Weights of a small segmentation model.
Model: 2.4M parameters, 64-pixel images, arch vit, norm layernorm, activation gelu, patch size [8, 8], layers 12, width 160.
Training: 24300 steps, batches of 128, held-out accuracy 97%.
Data: 97500 training examples, 31.9 epochs.
Rows from block 5 of a small segmentation model, named by matrix and row number. Rows with one number belong to one neuron. Each number is 128 + 24 x the weight over its row's rms, rounded and kept within 0 to 255. All counts start at 0. Numbers have three digits each.
After each neuron's rows are labels from the 100 images, of 14976, where the neuron reaches its highest value: "top examples" is what is common among them. Only what is clearly more common there than usual is listed. The data: renderings of 100 made-up gadgets, each built of a few solids, in any pose. In brackets: how many of the 100.
# fc1: MLP up (model.blocks.5.mlp.fc1.weight, 320x160), inputs 0-39
# fc2: MLP down (model.blocks.5.mlp.fc2.weight, 160x320, transposed), outputs 0-39

fc1.194:145155114173125117132121109140127101112142135113105109153154098118145093132138114100077106114136138089122115093077137091
fc2.194:127135118135098124125088142083137158143107110139122137137118163091162146112146160114117121122157132121129130125106128110
top examples: has a torus (77)

fc1.161:140116117124092124157112139122103112104111140130113116129115150144140140141107138134138118109149123133181174133104106172
fc2.161:178151125123118090109157117138143115166144128107144176106139143096131159108142121097153077109085122120134134123128153117
top examples: teal (40)

fc1.214:159118158109123124119157119124182082135127163133081102124121137059109141123124133112091152097155142099119123133135128129
fc2.214:107152111121082091163087140127181132170136085123141104147074134079129118105174104115134100150125122159131099126122135142
top examples: has a torus (86)

fc1.59:113166110103132126096159156092123133139147130077150058139109161117156122135125144145152108141091170077111172151123116113
fc2.59:167118130117084118134166126135157140103103119154116150122175129149180159118159205135114135137142156117160172117109128114
top examples: orange (27)

fc1.314:142084127121143098133161140168147103105139118149114125124138114148084093157113128179129085111145121113143104128149118148
fc2.314:147162064129089119134146111102093121109099153106116146115099107118125143111127154150112131098152101153130130166147114121
top examples: has a sphere (50)

fc1.235:137112111087144122099126140108098108096109141112130121120094138106115135163128152131142150096100111143162128131119172169
fc2.235:172097113125160158109160104145120118114129145111140105117147133137139153120163134109153135157118109114136144121126120102
top examples: has a sphere (61)

fc1.40:157147092136140083112128130110168139092089108124126095121129120110126120122120140108125091103134138127150155104124067129
fc2.40:148149151171087137110097112099140127156140118101120122162122129110149148128093147144105182092164139098121146134139133124
top examples: teal (47)

fc1.310:164103116157151120102112129147127098198105162085144154100157121134096134091136125153141128111126109144132162091125158149
fc2.310:144154177145134152092072127148071135102141162121153144147132083114162103121140124101117122130157147123154114119109104045
top examples: green (29)

fc1.217:100130150100166111099148157164082152084108153114142094180108117150138171128170167088163145142152136143115105122149135139
fc2.217:098112120130131136140086167118113120136141148140104152112159159068145105095153103151086145139132143122136212142095139096
top examples: teal (26)

fc1.38:109146132114154111150136147129125138087146124141098160128130118079083118142128148148104140090140092115142112172145127101
fc2.38:156189105140124127108132108105118149123147138098107101116118115155127148143103109153101140107131139151146134109133162092
top examples: has a sphere (53); yellow (27)

fc1.302:074153188163095118109092124196133128123098104121154099084109151153100130130130174106149117133084101182147112102168121144
fc2.302:124095142138129129170129141123140166135161150127107095128105131111098172122090107125132089148138149083108124127174113206
top examples: yellow (25)

fc1.236:153112105150139110149139128067176177145140159119173114115094116131094122096115099125148090156135118141129131137179178118
fc2.236:113140153106116143123100129136081119153127162134126150101136133102121094166135152155101127103126101093149143076123115078
top examples: yellow (28)

fc1.246:131134190137157124105147107130175096115098126151134115119103149129155105091100105183118112111113144124138121105125155132
fc2.246:139109132130148124086141153156080123140092133130120116196138137106130086131127133109138132101081106171084119155144148096
top examples: blue (29)

fc1.273:181140158105127105174138108152164140182149128136142148113105112136125149098101079139128100136121098139154120169148140121
fc2.273:139151176134127153164144155111140127108123114131125129132138155149137072112107161135111135146141130116114136106096102130
top examples: green (32)

fc1.171:104125130201106137123139124129116078158153103109172101137150177095117159068118142099097135118106144127134133120115133100
fc2.171:164127133160149098126084167120135155124159154153107118095111105134152122151100114146180102124144132150139125113125077162
top examples: purple (29)

fc1.306:133123130086088141098119122112142110164112166145130112133143132127179123154118154129142156127144184143151138123168120112
fc2.306:141074142120108135136159105157125106148141150074159105121106114145126115134148095074145150136191127126125120120138169107
top examples: orange (26)

fc1.186:134164159129133094151126153131126112106116113116124119111127121093163140098153124165146151135144129130142156137166151128
fc2.186:143146139118103146170115140122129174153123097154080130104155116144139119105166119103123100124143134074132142158113161124
top examples: yellow (28)

fc1.309:111105093144136079100120154138126116130110144112142126115146115121095131137108176095148130127146139129137142094131155096
fc2.309:106137100143040150134160171170105090108118116114126146116100141131140087130137090116117163113111131107114125154139101148
top examples: black (34)

fc1.99:138127125150162130140149118109130145103144100090162128142106124086112170120087141194107113139107117161145080103141142109
fc2.99:111125112132124141139171154117129098153128161154125122123149152120127128152114109128135172169094112117117160126152129140
top examples: white (25)

fc1.169:164161129144149171164142123103150110124093136133151119146139175076141124175127147138109089117135134145133080117153139114
fc2.169:120091126138124131138161116141133123113108139122123157131151133143113120080154115116117135097132164124132130072109117121
top examples: red (39)

fc1.3:132176089169206147115160116126117108119107165120171091171120114157095110132128156124104145143158140114163128099139120120
fc2.3:145137120170092138135129091136110117138133149106101152150116102086134087111105084126121117131124074143159122132109119126
top examples: red (33)

fc1.229:130097095128081138131170113105108099104128123128083152142141174174095173169108131124139119116155177129114104108141117112
fc2.229:140157158098138129142085158187081158144117097144153134129148138071129099112122104143110150120154084113098130123114105103
top examples: green (26)

fc1.307:084110157120108155156109142131121094109128148069113113123084148137124129135150145113125141120178144101162151103134112150
fc2.307:115129114171098130122129133149074113142118130120127151162130086129138137122089112120150091121130160129166148182136117115
top examples: teal (25)

fc1.193:154124121141135097150157127129189108114106079106105126148161131159123151112105163122153118140156114128130160126166168070
fc2.193:120105106135107139077114140130083124150133134133104116143111140113136113155129164153125145142105134142154144110122135128
top examples: teal (26)

fc1.261:190067165111085158122158129143146115152120162114088161121128171113118117090146129133169127091148123148167132120142146155
fc2.261:107149114127119182135087113115131144108156100095118118138098149107132144105131079125104110125135135125148099135110156117
top examples: has a torus (70)

fc1.23:084151157099128109117130148128145098130177070106174097133096119112131142106150122159167111105155140121116129098124130141
fc2.23:102079106078142097152120100111084098081144127140147142140124168180104107184136161120108132145127121157135112154131121133
top examples: green (26)

fc1.142:142140117147123141170153111134082099142115089132082108105104111121131155120117130128148104107162104141169114089138105123
fc2.142:143082153113128127124127117136129085139192131112105126082139185126116122137135105096124156110169134110103129151143152155
top examples: pink (25)

fc1.224:103142169123118134132114156170126108132144133055089116113111118115123105126121133128168135132129122117140128154131112157
fc2.224:107190145145132144127103135136120123137138170141144148116134143122110129117152115172110124122131082165151119154101149150
top examples: blue (34)

fc1.241:136133136132108143120114145141176176120110121116125180156154137120139116093147135090132138092092128117088105117131093159
fc2.241:160139074132129136130137155164109162161108138148151132139147128156112110154113098126156112109133099135096153113104106139
top examples: yellow (33)

fc1.239:174136129113122104122157122136125156128142164162113164140122135118104159143129149137142145106160156178104121110117088108
fc2.239:152113100171117082121113137115137123123161135105172143124138155128129123148129164136091200167111092128139099135146143124
top examples: teal (41)

fc1.63:102126114169116131087115137145151102133113130137086088166143059124091118145124130083109127098137117170150093090106117101
fc2.63:138114138159154149113119099110117146149118139119126108128125140142140137077157112134110079148111133134136154110157113122
top examples: has a torus (66)

fc1.257:123153150149121113125130129121142105151131131089103173099064092139115117094158092106132141142121108123159156132134115122
fc2.257:120117145109141148129119129191155135136113129129100106147164147134117100173119112092108162110163127136116129126151087149
top examples: green (26)

fc1.160:100153048128124120135158128104138146120100157090142110112149094135150131138151124112142138140154142133137158143092141110
fc2.160:157132089083080117132155087154114111121137143166106136104140083135108128141117137166122113093143135174121105103148134083
top examples: pink (25)

fc1.77:108125113128097111145114123125084121122140129116099167172149122136161123162139171134139113118130103144166087156109115125
fc2.77:098135148119118134075140102173110140128138112118143100169172122127111108136114107093124134140137141105171100115126121109
top examples: black (32)

fc1.149:167132124073129108177138091119096162130141158120102145076136175147141105121116085140087108127106100168127128103131131156
fc2.149:077116101139152155153095112096144147126119109100119101136103127176109106130094117136160131125078141175140126133164138164
top examples: blue (26)

fc1.34:110116129152115079153084115144086122121154117095136137163137124113120153092113137111133132137138065127099102153135120147
fc2.34:141130121114171163116135161109168168118101091134112121064132099157083146140137107146123131111144113142144162173155100123
top examples: purple (26)

fc1.253:136123153100149159086124109087141104114112119110130130150158138143133162128100161131123080147122170096093111135121132120
fc2.253:157111103122195134105130110120123116115114121114127114129154121089136097098126169091157118131128120134128089097118142183
top examples: yellow (25)

fc1.60:107176140141157089124168122118087111122132134158153151184126101093161104122161085182092147143128114125136123141094145114
fc2.60:137140137142156119124094113146166125146138148147107141101140148148090149138111118090119137145106153139154107107104140101
top examples: red (28)

fc1.218:132145177140151113110102147128115145172145131092112108116157115185137138118148070089080088083110158144136134116119136166
fc2.218:124115100109166095124138134162142101142120120127131097111136132127130136109112107112165138120113089167134111143094123146
top examples: red (27)

fc1.298:158134124113087139100112148124161118066188114102091132095175146124154121105145095148077133156137166115116106094082104145
fc2.298:128084096126119149130121120139091124102111172163120127131124132120102118125119154132143129154144104121097220127125130096
top examples: has a sphere (53); red (26)

fc1.1:117127107110135096151142151116102096168154076136141162158145096125137110120094121090116108140093104148151079141175116140
fc2.1:142131153127112169154146056126146145096101131157099088093143144127096146122135144166139151117105144161151151141115099143
top examples: blue (31)

fc1.199:098104138119097093120151159105123109154091162083121152115154150114135119114109103062141171048106104136128151116146131104
fc2.199:088154161141091139161114151130124112092128131085180171106115141074153140133093129167153106129152136139109150132122133149
top examples: red (33)

fc1.132:130151113113125124110135127123127152139128122122141120146139129152113127092173103065148116183119116152127136131087123185
fc2.132:152191103184155131128102100079117146163127072117099123116147131135149125137123118139129132119168149086144182121105132082
top examples: has a torus (76)

fc1.204:163122135168164109093095156133164151109111173142143171136088150077148100147171130109131137101145134154089095110121101153
fc2.204:121134128106185118069127127114128154199125094091107150108118115121148140117060087144131118132128129073101130148086147127
top examples: green (26)

fc1.95:120168201112102157114110141117150165131108151119135109169141124147117159158103177125120095123114139127122137096117114134
fc2.95:134079089126174134141115150139118104130145124132105125138157144160099103135124117131153092116152119155167134143103112162
top examples: red (27)

fc1.105:191083142142117089159141119166153155160159139115089157092146190095112134145126135146129104103127124113171104139098134119
fc2.105:105143104143116130125116162113134178169118097117085091164109133101119133099139122121133143128146171093114114140168113111
top examples: has a torus (85)

fc1.24:150108106125127096161140144071174106115181160147176128105099120123152139110116124150105093140106146202127163096120133063
fc2.24:140117127143112126162119131128117150142130141108127128111177182129157164143118154134079160109114132081152120132100109166
top examples: blue (31)

fc1.201:107091098119153124167131163102168131093103107161126110114090158117128141120101139162098124187135129101136165102113105136
fc2.201:158132151121099129130117137107143137110099111124168147112137130107127128132155142115094130122159169094116133159104115118
top examples: white (27)

fc1.317:150121128129182098157145111113117111197123165116098116133143140114145109093128096143103102145139111110118160130110115172
fc2.317:081124150149119125108081144093127110070134141084149125147111115178134129160156139146135127155142137119105165127112164153
top examples: teal (33)